Weights of a small model that answers yes/no questions on an image's attributes.
Training: 17800 steps, batches of 128.
Rows from block 4 of the image encoder of a small model that answers yes/no questions on an image's attributes, named by matrix and row number. Rows with one number belong to one neuron. Each number is 500 + 40 x the weight over its row's rms, rounded and kept within 0 to 999. All counts start at 0. Numbers have three digits each.
After each neuron's rows are labels from the 100 images, of 14976, where the neuron reaches its highest value: "peak on" is the class under the peak. Only what is clearly more common there than usual is listed. The data: rendered landscapes of hills, water and sky.
# fc1: MLP up (encoder.blocks.4.mlp.fc1.weight, 384x192), inputs 96-191
# fc2: MLP down (encoder.blocks.4.mlp.fc2.weight, 192x384, transposed), outputs 96-191

fc1.380:521490415535523467486450461502540538474536476432473497542513426522516493535445534484416496484495487478559431621468449554528498421480503455507486484540465483528531562542483479490489457521554459501496437490410482501452559482534497492598523523505402548528452449495459513487451557471450427521
fc2.380:523536454537458439472487486473526499583509495568500523525512473553437491499567598549533481443508507529510468459535493495445526478449467522600504448531524457462493530548499497549521583385494514452548472424453537500524539513520492529437570484488510567509581474491503546503522456497501505475
peak on: water

fc1.143:544495471542509440484419476410507533516563463499482536528526462518471486582493476524465499574466560499541546521568486514533518409568481510473457545483501504459540497586481511527460439588499517438489460502482505527510444438524445522572522468512434529491549447507502511491498541527430483450
fc2.143:484538485529454477519484560457564542461472517436518548593478389517473489427562561582496427554508506598501482488505505494575444463533526492526463517551517514426481569517499466523549502460474577474560538532519491501449504522527503500506549500481474508517513535520519460573476526518539525530
peak on: water

fc1.218:493498480544540552589433491473443523550532520420493499510566497444510424476554477503434599569493480519557507486481493474460500477540504436489526505452541521421532506437551443498496532531470513482449463502456465549461518453434415519566473511477506490527526512510487493501450514413486541422
fc2.218:462564454580564531513535460476494495495528500500457558451434523615496543495531572575556483450618558522480473519527477526483490498543545447474490502469488533486495490529478478465496494501448498504456541533536430452510558494494547547470550423522453469467460485521548445464500492495466436513
peak on: steep ground

fc1.273:468526543494497535494454514507570483483558548522497474483514463435524473498505472529524554591488515544502535533470476498441514523523554533452539496413496586582510444502455514529561533406486446474494509471508510534482483459493469448560488545534488440568464520478539508520478492436423559485
fc2.273:529538512476505595567542525489472464451510560416510520522511418530538472455459550492543508486465516452455490556516494560514536464490567495514488556545480463514532526530575397480565439514538509482434503504495444443426511469489521470499451400530478447499500520471532432548509552515525464461
peak on: gentle ground

fc1.182:519479472491553439526441396486471560474486513454546514529543478495482450554507498566473508523530464475496483516498484497522477482448569437493499504481527461536495473469526453508498544581569487492461515411461517522355513393518421528623522531520523509500537383492485533523471545491497511489
fc2.182:488510475513471496566487493475503501458529608472515582575493447512502518431542565591545438515560539622491507538544538540479527492554491526502456409478462430461538517496544443497518491504442527505536473538483435487506520450469519480482553427474433532515514512500521448565511527541467426487
peak on: water

fc1.24:502462479522549483470487532492497502548466490436527500480544516442483453489490517492507486510407458519505481504553499499519499440484585489530492478483490525488497568448421438508531543433528493496418521470456500493452530462476452533574504521557505541527534412483529509518390558496520525479
fc2.24:547533443543484527524468454523470554499571564417523534476460479544492517460481482510495454474518516523552486541501444492463542478443495459472479440447478467470514558489557512542537455566439509508494507436501442412514481483491515531500521413502614467528509552445530476551543501506477444567
peak on: water

fc1.173:492463515526572502530458496499582470420544549533506491466501530559445432432517511472455533517510503445558484535502554563467503493502484572545509479456476534513475480525413495520463437529461430486359532537542481516463508544600426535518586491517453544529506492501582521484523456477385416478
fc2.173:520516565491420508488468416529589437496468497467486592502497509435492506517450521491512477532478517579522521498478514495513429472629528529480462513568462543454565494506420496503449492508543506507486554516599556511424521489552512475519436519501550542533501525596414494545513510487538452478
peak on: gentle ground

fc1.153:528507464413458472500514468475481634441503491524514520548492430514459499497472502519553513464566547538520483527482499515527533551557489514489509490515498534571526538533518488454453496493537467527499476444537463456532492460477479527446543459505519472546494557512439579549536502449495530488
fc2.153:499478503575564493474534483448510573543453488560506531494490556478521517531512475427439574446526553485523444480502485458463510551462450517497550403462571519523497449451488509452493533547512401559497501526490437576496457489445461521506483519543509549427445446537517548413520448491531536462
peak on: steep ground; snow

fc1.319:615500521497522547566520429492469526502484482552522453533552494537560441509485469454476548494451470529445519485477492479500542515550464540450452493482449501548579525420498505437515459447467449535508507528568477416522416535538502534467548436498451521476513541542459480563474482488542468485
fc2.319:584473534543550465480484467490509451547480521518501484555503504563485437503503519525531522556528530586479518499516537523468495497565492505461518474484525428451522543539468513505404540493508559490503456535466564519548485426606453496450473574483415559522405497552516479515528481495494473511
peak on: gentle ground

fc1.249:524483514535514501516464427572522565525556529481503490474482399551553500524431444523488544513485509528493492505529533516548523502488485492478509506478525452494525510464505505420581447536534481471513424456558505455486493507477515543455504507511420506465466524469530561513483482476500461475
fc2.249:572546624496516506505517464436549499527517485486461446556502482550500442557520493552517504447533580458526428437509475482470514486511555492516525457516561563454434490477450502478557499508542433539560513493525620480539422505515532504455460553517522524484405508560459440513515553510547523470
peak on: gentle ground

fc1.231:506480570465533527544472502497534479499539470514485466488483495496505513492482458459493507601463515594492495549477516509474523510569506503483487459485536533558564478508462517465593465468514435544482487518477463498463528512520478463581474519516426471569454454473523528476497518413527488416
fc2.231:515497577527593586442498497494561465502524472528518514525452472457473542462486475482524566586442515567496519555551534557427518530547483519461537511472493504450556475490500470482463545496516552493467475550541517468514516505498508502475459564542459534506449450523500476468498517455540527513
peak on: gentle ground

fc1.262:558511477530519569550500506498431436509468515499489477444596487489444485522554544420455528467490427487466542509502495524507488540544513547527489451483411487512494501526443453488459474526447529513356494569542507456494478564522499537517457311431541545558545511538552484517452459452513501496
fc2.262:499540470501485522467465438511550440526512470575480517425523511453468520481523546536489457474509525602520567473457547468511480585558466549464493475516467482504519514468386557509424572463502517487581531490549508566521507523557473539499461485470486570470494465536440515452520480443505544515
peak on: gentle ground; steep ground

fc1.334:500444455534547541555458408467480508550489454485562504478460509521518505485505487497445547494535507489491444522469421448519509467528494457498451552462590546455583572539577546536444447476513515509486486531512478550483467484476501471473482465468425527453519516509477494436575521547547482488
fc2.334:444534482500527449503506585517484546498500541479498440472529511471388468545565493553563471487426485601466522501478475568514443416482489497492491549514477578506496562512552527548540524465529493484566497494452486517510472558496504492516531546481513485466488517458528448524514474484496485537
peak on: water

fc1.149:532545488527537424517445462479485480523505469471469568444516501516478530488509535517470477430489440451486506489502509514499511502468574446515534477509475395520469534553508510572453527468529521485503515419401499490461546431542501471515479549467484541506518410467500470476524494531422520524
fc2.149:554517536443542415460498433477477426576489483535493552511516486549435492495510506589558460516489489564467511490567535545521532517541481556436507417490468444416476476562536489468496566448512503567540492529433587508527532458552515502512521507478471568519497488511563442437454423472501558546
peak on: water

fc1.135:481498458534497525490506539517473555528494486535509518475499497483518454444535490621483499498506508587456511523362524490493510518496497432380489471489547467501512501539538471461450544503481486435513557523519503526505529489501517454430544488474514466486527452520449538550490435480536551419
fc2.135:516389567471516434478500502466446560429486544469492521473529519446497480539452552464559573484496477495453488458479482456469528471489423490475530499539525513544480476511529465453480470546537437548500446531538474556463509469521469495494356540513469518456443465447544583458485533538489456457
peak on: water

fc1.245:581508480532540532474483507541507443495558473521532563384483528586455458482559511411482516506506494467440477528491563535501494470544504546406516490468478523467462463464510488527497438421534506463441516544503446513480541560486496555504510467510535536556551485519545524461432477489433441498
fc2.245:550525547520489452485451458419514392504476494491482534504499466473456424537482543466500451465506497504523560437523452497531522474555462468498440526609535480538495482481416464502539526500506457498561513562583544523427468497519519494531481585539556544490390491548439478461528542539540511399
peak on: steep ground

fc1.22:489503427503502482420505471516512528511479478497457455488564485508487523484512509497492432462523475466538567494575593594510540481490552440555456522557500530481441527542479485488452526482470522570467491508525494495492549505486522499446492470504471492516515519419457507547477486492463439555
fc2.22:494562420463536490484563486484513595489523514507458453489541492494512460530543442514456464539518517428515528447506423432471442465444503485468537471529522464521426477433486516486573487542499439508542503443463416511566381562513520518480529453490555525496429483450492523507535555505476528511
peak on: gentle ground

fc1.267:531554476446470478538500524543534505501512482554458496395512561451478497480493513479504500528507507479489454434493460503471509559493496455463581565498525513542525480599509510495535477516438508515490465542508445513476477561519450456463466389555558439508545554527528565439494476516577558521
fc2.267:476504533587529511481492522503487499549501449621479492460499473461414521478556487490522487556428477513523556526524496510482498530485441572474482457521446471471527466520500463506446574415566497508470477521444517520499517496524481511519537493508484569500576383534527548471495426484492569533
peak on: steep ground

fc1.151:511467464494561514510454481561535438513463445517492462505508511512474497465494522447439538513555439517435518510491473535506467496581529561501548543485485513503501495570488483503488460539495434553442480547563499508428529570516483513546465443559510531470518548545528511487506508496504482478
fc2.151:541481482471512468489449489485574516485537550489476554511458558487522521492472462523502493503555561547498575447522474478408458511602501494517515441506543473482480572442464591565446474492517483452499488478538575498554507463527523563473489524479514550457432572547430429471527498482478473516
peak on: gentle ground

fc1.192:442597519482546516437534571518567479464510465500478535462513535421465512441564478528508509466525484522476461497486485489497559477460481491469491572485454576467471545563509521564568501496445475417508436542413476481534510505453481489449497420534518529470491506467504512387509526554493488471
fc2.192:517473562547442508499424581488602519419461481478506475506503366468488511509484543520489549540531465481438507498491501457455397490522573471487546557541535496504520578481490488529504489468508563548607535524526515519475507589545526467535448505514520497545454528620436477531498556463525521458
peak on: gentle ground

fc1.70:539471441495467480478474513461490542464518479472510506513509479495494482527573551568518513570531561514535482510495523515532475473534508436498488533487506471421433442539448448463514508572546446504464506459500518573479507476547410510589532527548447518471521432462490530519516452472446566448
fc2.70:539538516474402527549527533496564446523533455440470522548442428503496500469512575471423492492544517534506532473495466525547499572495476512492477486549553481443531555454461493476483530546492453504578486486478455512435516469539464487488492501455497549501494549546487441525508538471517553420
peak on: water

fc1.346:559398512473436458468517440501494508527528500469487527529625427533495460495496499468522503485491487466550509539554433551483548506449552415469507588469460419486471521468488479493475527462496506500503544461536498496480505471483538550476518505477534528505540548599535507564496455518362474602
fc2.346:534497465493478454439527411482467458584543441510446441542505505519467467543504434449385446500560472447569565471505475478474542564518515494474438394468526475550475527460476464520578537521524450507513423467499465524517470498530495533453549512510514532546494448478460465494489508480509556534
peak on: steep ground

fc1.198:470532547508563535573513504487432548520518535491531470434473583503481482481536479516516533475499501446548477434498498528491459566469499528493418496525532503462412471503534485558476536559486516443474519447514489532530525485491487483468525488511553488499453502457509517550459458471535516496
fc2.198:477544542505498535493537422567424498491465556530509554479468506534542534500498592507492502464539499464545423540486511533479539523452442483474539494509474522532573477516542465507435426550445499537421548464488533466437538428463484481464494491513525504511518488497528541521546494539448458417
peak on: steep ground

fc1.266:490493480497568514445528496522492498505555425491482564534513515499493457436495468496434539541533460490484480526489520501486552435526441468461472519448479539453475553514544548518497462508479497432438455475449462545544513472502520502554550385514467525531523417520505487419475528536442480463
fc2.266:497482524470468531536502597475550498392474504434528490516507388508473453480471518468488487474481469466507462516515493502535462396524549500536433566601574573476487559534482423516537468471535510509551530547529438508431526548522555446486471484521564404541478477591496463553471574476515478473
peak on: water

fc1.83:504447454552535487495453553484463551552529505512412589490508491500527478479516572493457518468539471430541538551506483566389489455484497458501491543452518530460558475478572523486522468470552488492495503456485496511490502551489504493534538463485466453486566408499456501544497474499479446481
fc2.83:463513553502519401495521505491425492477525490506496475472563538517513407565496513509511482448550533435508515479507509464455581519475495513536485448554521509512449513509487433483513549436528422496460483472420523548544481447506491484495519436493469508414454476509610486562508509533502516469
peak on: steep ground

fc1.26:507515509467468499563495504461530479497558539503511465478518484516478495516477527457547484539499553642465588496506526542485484564561521514507532495509447501561527494465432470474582546469474473506427557506583530505486450502525433532458517450505454462507520519580491497505484472458481515486
fc2.26:554428551551530562493484555513527415501493444549473444477534484457449528531495536449527483557445498596421505526525566546505429501541463563476511479479484453502572463569502466518442513484584553521556442559481471490509542555495488490474473521473469495574480461474452496424490495415503541489
peak on: gentle ground

fc1.45:459512497503533484518482566508565500553585508492503510557508512461505458498550475539486508533440471561468544525498455566486508472544533508442490483466500564552557474483479533565610567466499494398489429453476471532512534483473444505548485520521433494503445530510502537531440501509445486436
fc2.45:485535547545542558482570562434554478496474490557483489458477436496489483526507562486501477488552529493521511539517438529486549534535469519470424495499538539438502502432428483520493545426531470527472537454497523525510573553476475509489495411515523526477509480549536473512519486514562531410
peak on: snow

fc1.94:451495511455548469476467543532536549520527516531454460486543484448484472508464465487491504517450494495466521484533468552530475490516556490516504526464483492611513545545523530510546581424478483468488455522509484456505476368457503474501456516571493499590516551458465539485507518422460474473
fc2.94:520483533511443498567502512515575500505461569468496458544448453504538512493564556474510478517571486459509505476524452515529488516511485573554515442552493559426454625448459505524483489499544544497472520523422477442493552531531520448517546435523520495567515556537458434505516516456488513448
peak on: gentle ground

fc1.331:502535509521555473493496546527517486505508485426426493416582505436506480477494443517525520531446496446466535497477530469527527472496511627510464505417514532529492466482477431577526488543559468464464544523430443439407548467490503472543516507464501505543502528427523497373457554542519504505
fc2.331:466431511527488554548563527494494531467513457476504528510581508435473498496505483461463512507476505469477499475508502476539568481458443575384454524561534480453512473557499390502484495551506521506539528589509445539523493513531541486504412542491496477548434434520498513496500594435516543467
peak on: sky

fc1.377:444591595457504487517586476620540523517512482497478453554525510421490487485499513561524491506471446516513493503503451485486517515440537454533524506459491445524435504540456532519484506492436462561493465512496523503476538537499504496494499516495520501526513561519524489441515484564507496561
fc2.377:433584453529450502531450604489481511513514467466479561605480525536474520485484479540441503520499492511547519458495553446569474529460503539496513536421514424456550525540495462506498530478438529506529480517487535523585495519522501519495477548503441550548466472561455479504433489484480559572
peak on: steep ground

fc1.51:551473466525544528496452440548530518457517512545607492476505442534545481475510460552466519500531429520516413485482556505528498487513539521503514556506550502547490517431512493551435518468547500553520510449402472508447494458500472515566584524537488499466457407432473496529491480506481513628
fc2.51:439496463538467486530448486485553523485532622468505531517485475495493451486533493559554444511472461519515500463467502511520544442538408519521461479528482402521489562532489443455564473477469466506525487535475413479477558488523537497536543478480499497508517524489546487582553494549465441515
peak on: water

fc1.223:466447514507534478495465548518504505482505527567532521485504508479574434467508480497496495527508482497490532482556508504429506500441432437434461520455474588521542512485569512496494560469552512423489532451537454514599497446433519495502555490461483439517414559460460500523488470473525504485
fc2.223:455524474515580456566527485502532509534479522520515441505488520483507501507508525480445474511579446532559438500488485492510515522451440498509457411492522512457546472454515453533544526545427487466529506544483443467521396537482500502430517463490508496539529425493551446510540532423493527538
peak on: gentle ground

fc1.37:546509492433531456465525464490486580454475500468523490460541457504425540488507496459465470447464474511491502503501478483494523545497526497510529512517483451598447494594497482451484472498516495522507519448492427431508463509544507459465547420499603463574529595501475615530506479442524504522
fc2.37:490512440559522538475511523504537555559490490564485519426551569458520518546498464484448527465469490443530536457478489461474480544445437522453490472525525475545452427430492516465480530571520434529502500565483411555547502478471485517580487467501538543478476445449485556398520485474494572514
peak on: gentle ground

fc1.271:508590454534496507566544578495431505506513498511504467473474550464526462483598471549449488513509465588516511481543502522554428516470462523531495468453512573451512486445552459472508550516489534549476513468553501530548489535498490471498537536522495486402463486470451492556445486453622488374
fc2.271:468477491439490527514526501497527480499485511513500499479496527497480509457469615471474516427555536610545430479478497464487545548422404513544500484486539562505520514502477567517403536512459544513556486456529501487502491460539512516446499491453514481519487505511521508532537512429474505410
peak on: steep ground

fc1.99:469534544502488457489452483495483529477479539509579502431473572539490509479490497502467495511477475464518583485499556547443522475472509425469550506476594550428414449509538536520475542565502533452455474485508444536611494468474520490482467477528558536473527483594489537550502511494526541482
fc2.99:444492499559490494552505484538462496397531569452529529467501495460449483489475516496495447465418467511537555456478489552531582471468478490472435548595466488547561495497502436497495476497499463475442510578418460469478512482515530466509438482465525448527509471461548559529493483535435508482
peak on: steep ground

fc1.229:524505481551434570530434458446481519562503494478509474516493590497453508461548530458401537476528460487462477461487485531494460473483501549453467528459547498537433490545459455501442544430462500408479544530443534503465482454542515529532462496482445475600465489527500500571477457486565470551
fc2.229:514594508431500485453515513508446533528443517433510452576567508556490523508484465452500484482503460460458417514469493513495475446469591475582511524498490477547424508523486509498590438449518466502482498455531534489435446513483472480481507471539541442488494525555504527487505552516581495517
peak on: sky

fc1.165:501511421479483474514470527429445469558496493422429595488569470491417508526521506509528425463561450494477502457516550575505488487477571505486480498528466508530457489578482525514515519509483511482458547459481527473424579516496415571517478509516490501515539479558561497480487465511445568551
fc2.165:547536498498483531458550454495535400556548475555426493489528546449414453486610512517514438476550515521463495425506540474516438559539511544415520432526546505462417472529451490522506521470524407562575516538553583535575468473557469507536516489478410537475484499477434473452561535479504560554
peak on: water

fc1.315:479466434538542472447446516537572502546533527507525597476555405474544458500505480500475564527536489434502461585497508516552545452450505488492477520479502543547485528534562559537468476518479453501500479473432507499513460417467534494557508445521455556538473474419517532462513520533483417486
fc2.315:469423506539466511521473550501590501447455463516480499532531371484478487501549530505475526512454497543476481478525519503531435489510532533493521496499531555467473491544417470548474580460530573511564534542454505526465507509518485488475478498469478502596495461580465466506502514452525559448
peak on: water

fc1.64:481442541503536511533485550486551493469520468500404455488477553487501458500460421529427514614454491587444473548504514482452466505581497547473468388481497528521574498460425459491563481424469436514485491465478468466533476514489470510552508565472460518560449476460558515509481492447470528487
fc2.64:540457533487548591501477482501498470508465485489505569508478452472526516475510548450555555545424514540467493501530525558440509500510531496466521508510504450454574509485561462475512511509521536450478481498497531434447518502472506496432432541519441541510506447424455484461487552457542510523
peak on: gentle ground

fc1.7:470460446594513563491534560478474493556478488484486507460514517449545469434548513561517521511430427508523580490476487476471417494488516497525439526469517561414505468383459490500542525526486522434520486532538523580524549516459511502543461521507529500496506437514514471464443504440539472387
fc2.7:480485541473487535457550490401501515447543509473459547450483501553577488518507537483523515439484538439500548453497512491433476518456557494530544443514517565492412462457465489496497470553531451529500568530508474525482451448496539500521474405533588511522439510493485463431541470466485543477
peak on: steep ground

fc1.328:433530502528490516482475510564483439408499482478459544423518533480409516456516490430484514467533479568467482507482437490488537491486530463485473479527477439543468533538527459497495493492488539434512510529433538567492533459497567547505446470477533513575514531517541511400445496462543565450
fc2.328:569526553500538482458467481488507423542492503467494457457554528430426507518482514436555481529530508564490546545473536497455453477513460496515460539507505508426507443522447517473463469430478494504588422516542485508597541552536495494519493522488540485581441452535431546542498511426479476438
peak on: steep ground

fc1.88:482493438480551453463482498521460490489529555531536443420517472458563488438490446472503549521493494458466463513595463525501497527425505459527461512478502496483488522430555491474486552507533562461533497456521538525524537524489497483516549529510526527490525520561492560444458493511517474523
fc2.88:479523462545529472472527543476513523482463553553500424493482479587504477454583576573523486492502453535529470519532453540533523502499482530428448467564438476511565539521527439498474451494445513508454535519454569440454470468569495460461485476528451484508533404513540516513514575513553512500
peak on: steep ground

fc1.81:515527456533537424509476522460479558437485467486534484434548526542522411501514471571441542479500508490525454507556481574498498438528496443500551530478463514425458523495486462472504508420459429498491533482480463475529562401471447462560530523470489525450530412511517515473474545515459498489
fc2.81:558535452477544492516494371524499563604533519514519461466527533521493473518479473487508466507551525534454482502495487462518483506474491480497470503501459516509425497421506499485515510535469526466563513480530457483427475547435543512510511492525517519525486497439477495488568534429559488457
peak on: water

fc1.292:583449517538538562452441464504502552481541447469515522517534403506525410543479523488424529493522523488513510571482489529539535395504511445537529552471516471463578512494559480467501444493527448501483450465399457493486467474498496520567520494476447545553484438494514486445518511485458443536
fc2.292:439545526544490439527470499477484465514488523513502524535507435542371463521528533566509459467456467490506488474515518509522489460499495502549466504567483484476490555592465461498549574385486484514543460504447509518462472566512471518481546453494465466534548480517498482521478497517525499544
peak on: water; steep ground

fc1.208:474537520481477506522474487542524489554572561569519512506451516468519489521530424480513517507484447527525483505483476498526475530465480500436481549468566525576464443496516532493556526462504506420478479418508509490499545445423506522513523504531474472578459534480514483532478417484541469538
fc2.208:459586555552484494523501530452509503535475546434518482548481416575499487468552502435459544477489519391525407519506465488529491464440583489513505471519535539425492523540530449474564475508488471479481505499493517476452455560447485488487512481481534474523505449550524478537511503516604491483
peak on: gentle ground

fc1.89:557492533517473518443432454508552503541521516530507517397449584519471535511473503541494512485481505480511492463458474518458491474576543554424511437465529525525522442537462526478568513520503554462477458545531532487473490518488462517492476536490542484518584491517482500487490424430478494469
fc2.89:571458495477477435478472437479556515545495532467487507506502516480539414545499476505502537523512524491486496428513509520512414481608583534486513458577507528489465530488476538497491452498536446515507496533508536494479461495502499499513439521505557598520409525519445470457493523473573543484
peak on: gentle ground

fc1.156:472505533466504435470522494479526506494494505518527473466474503516464517494503484512530453468479498461494503492520496481539513568481492594547484486515510533534444477606461452460457462539491547542512519469562487466487518469477478456437547518514590432550439583431464574480537477511526516512
fc2.156:476517509585511482539565515469492572537506461550522510482508520434506490482503494471407491489469466458604505455489454471526536566437396564453458480544488489478481449521484456480506548548516475502467509554455434559461454478496526457539506499503546516482505445497534526503444486484501553520
peak on: gentle ground

fc1.352:495517468535473498512511477517553521492502428526523447465511435467477454475454508526549492482475454403426497510496522577472477462471499463564498513514534512477442475536527470536468484516480500502502488578443492568501458530476513462460529494516514513457439496466523560602456482504525520478
fc2.352:421529450532492524545539558505468513512502538534496540475429479513467514490499504499503532518404484518484530510523543513525544436515470486479575555351529512527542476579621430476497440508420488504501541554471509422453478461500523489539458564507443523470524439425521507475515472518503478577
peak on: steep ground

fc1.247:473488534484546526490497582591591497510558485527471466503464494478525447478486457485449535575457464530520529565542480509471507443482493506437503463456500496555524448504452532507604452440448386486440514448448493500423499490477439523602504502548439471576409516524506524518454477428470532485
fc2.247:593435518537576609522571484442551521539434545508550492531523510477571482508491533468565541562517500558485544458555522559416484510472481483456537488492492493522541540475532480524491547545510504508435503481470555454466493438492528487419491521541440523518491507447504541499529539453504528491
peak on: snow

fc1.68:452470527427491426473551482518521502474542507506522462490570500524480517518518466542587426479523462527522517433570547499532532536464473526534447482531476510560399489462409573494453502456482524505488500512570531434541524488495484471479543533531504510510423523545519483495486508464480510552
fc2.68:460601462571492435537525542483456510531508458513510464464473527490447492552564524499453420453522449500587503437482440499594506540461470538494406463528476524480451487481459494503557507493447455508495498470477464575508449527497496475505572490484522496507518523484506506521448518475522525559
peak on: steep ground

fc1.365:447467462510480435504521451513565522467493490520517485517482395513479402556494491501455544490532459431505484550573484497518489444512466510589535521477521512544476579533565501560505424526490500532512481481451498495539454449520521544532503465558532580480477512465482554487521558505493463554
fc2.365:447416532571463504531491562464570507491470475553460488513473466483522471522523486493514522483373486515468495437500516470479456497495479501532563460476504570516467495492473536543507533498511539502581494555440546561461481515453508502497476549469486550505518489498450470455541441473500495508
peak on: water

fc1.128:549545476445537494585513523512461466523540586549521493483482512509509481536512522471533539510458476557431455487487498512515451553533466443458504509502457507495596466536472423519564543467465509477384497468597536449501494536510446505495479386506465462475536523570493489495495484469536519472
fc2.128:521450539566526482472453479498535496532513477582475477487500526466453534485510491472479526542509490564520507482495524454475444525497446520489533457406515490441529464539481559512434616407533514478591516485496512524553468533482475518422499544443482575546542440500493483413522412431543567516
peak on: gentle ground

fc1.56:463500499495497515479496433483512573410514478475608515472480414565501484512501545482491501548497530570458536524477440524526505492497388514488536485478503492544521509557475514517476444492590479512454449579539493461518544515485478455493485493546549482587512543508512553411449530411535513450
fc2.56:481448480540497533522539469484478539608489482616486483478447542455504529512571479504485511524500522485527499452502485483482449558454483562491526428463488499488431454454423491497507600448503476499545498476468504577527465496481483545494529502500486582503509459490479558425503424399540566511
peak on: gentle ground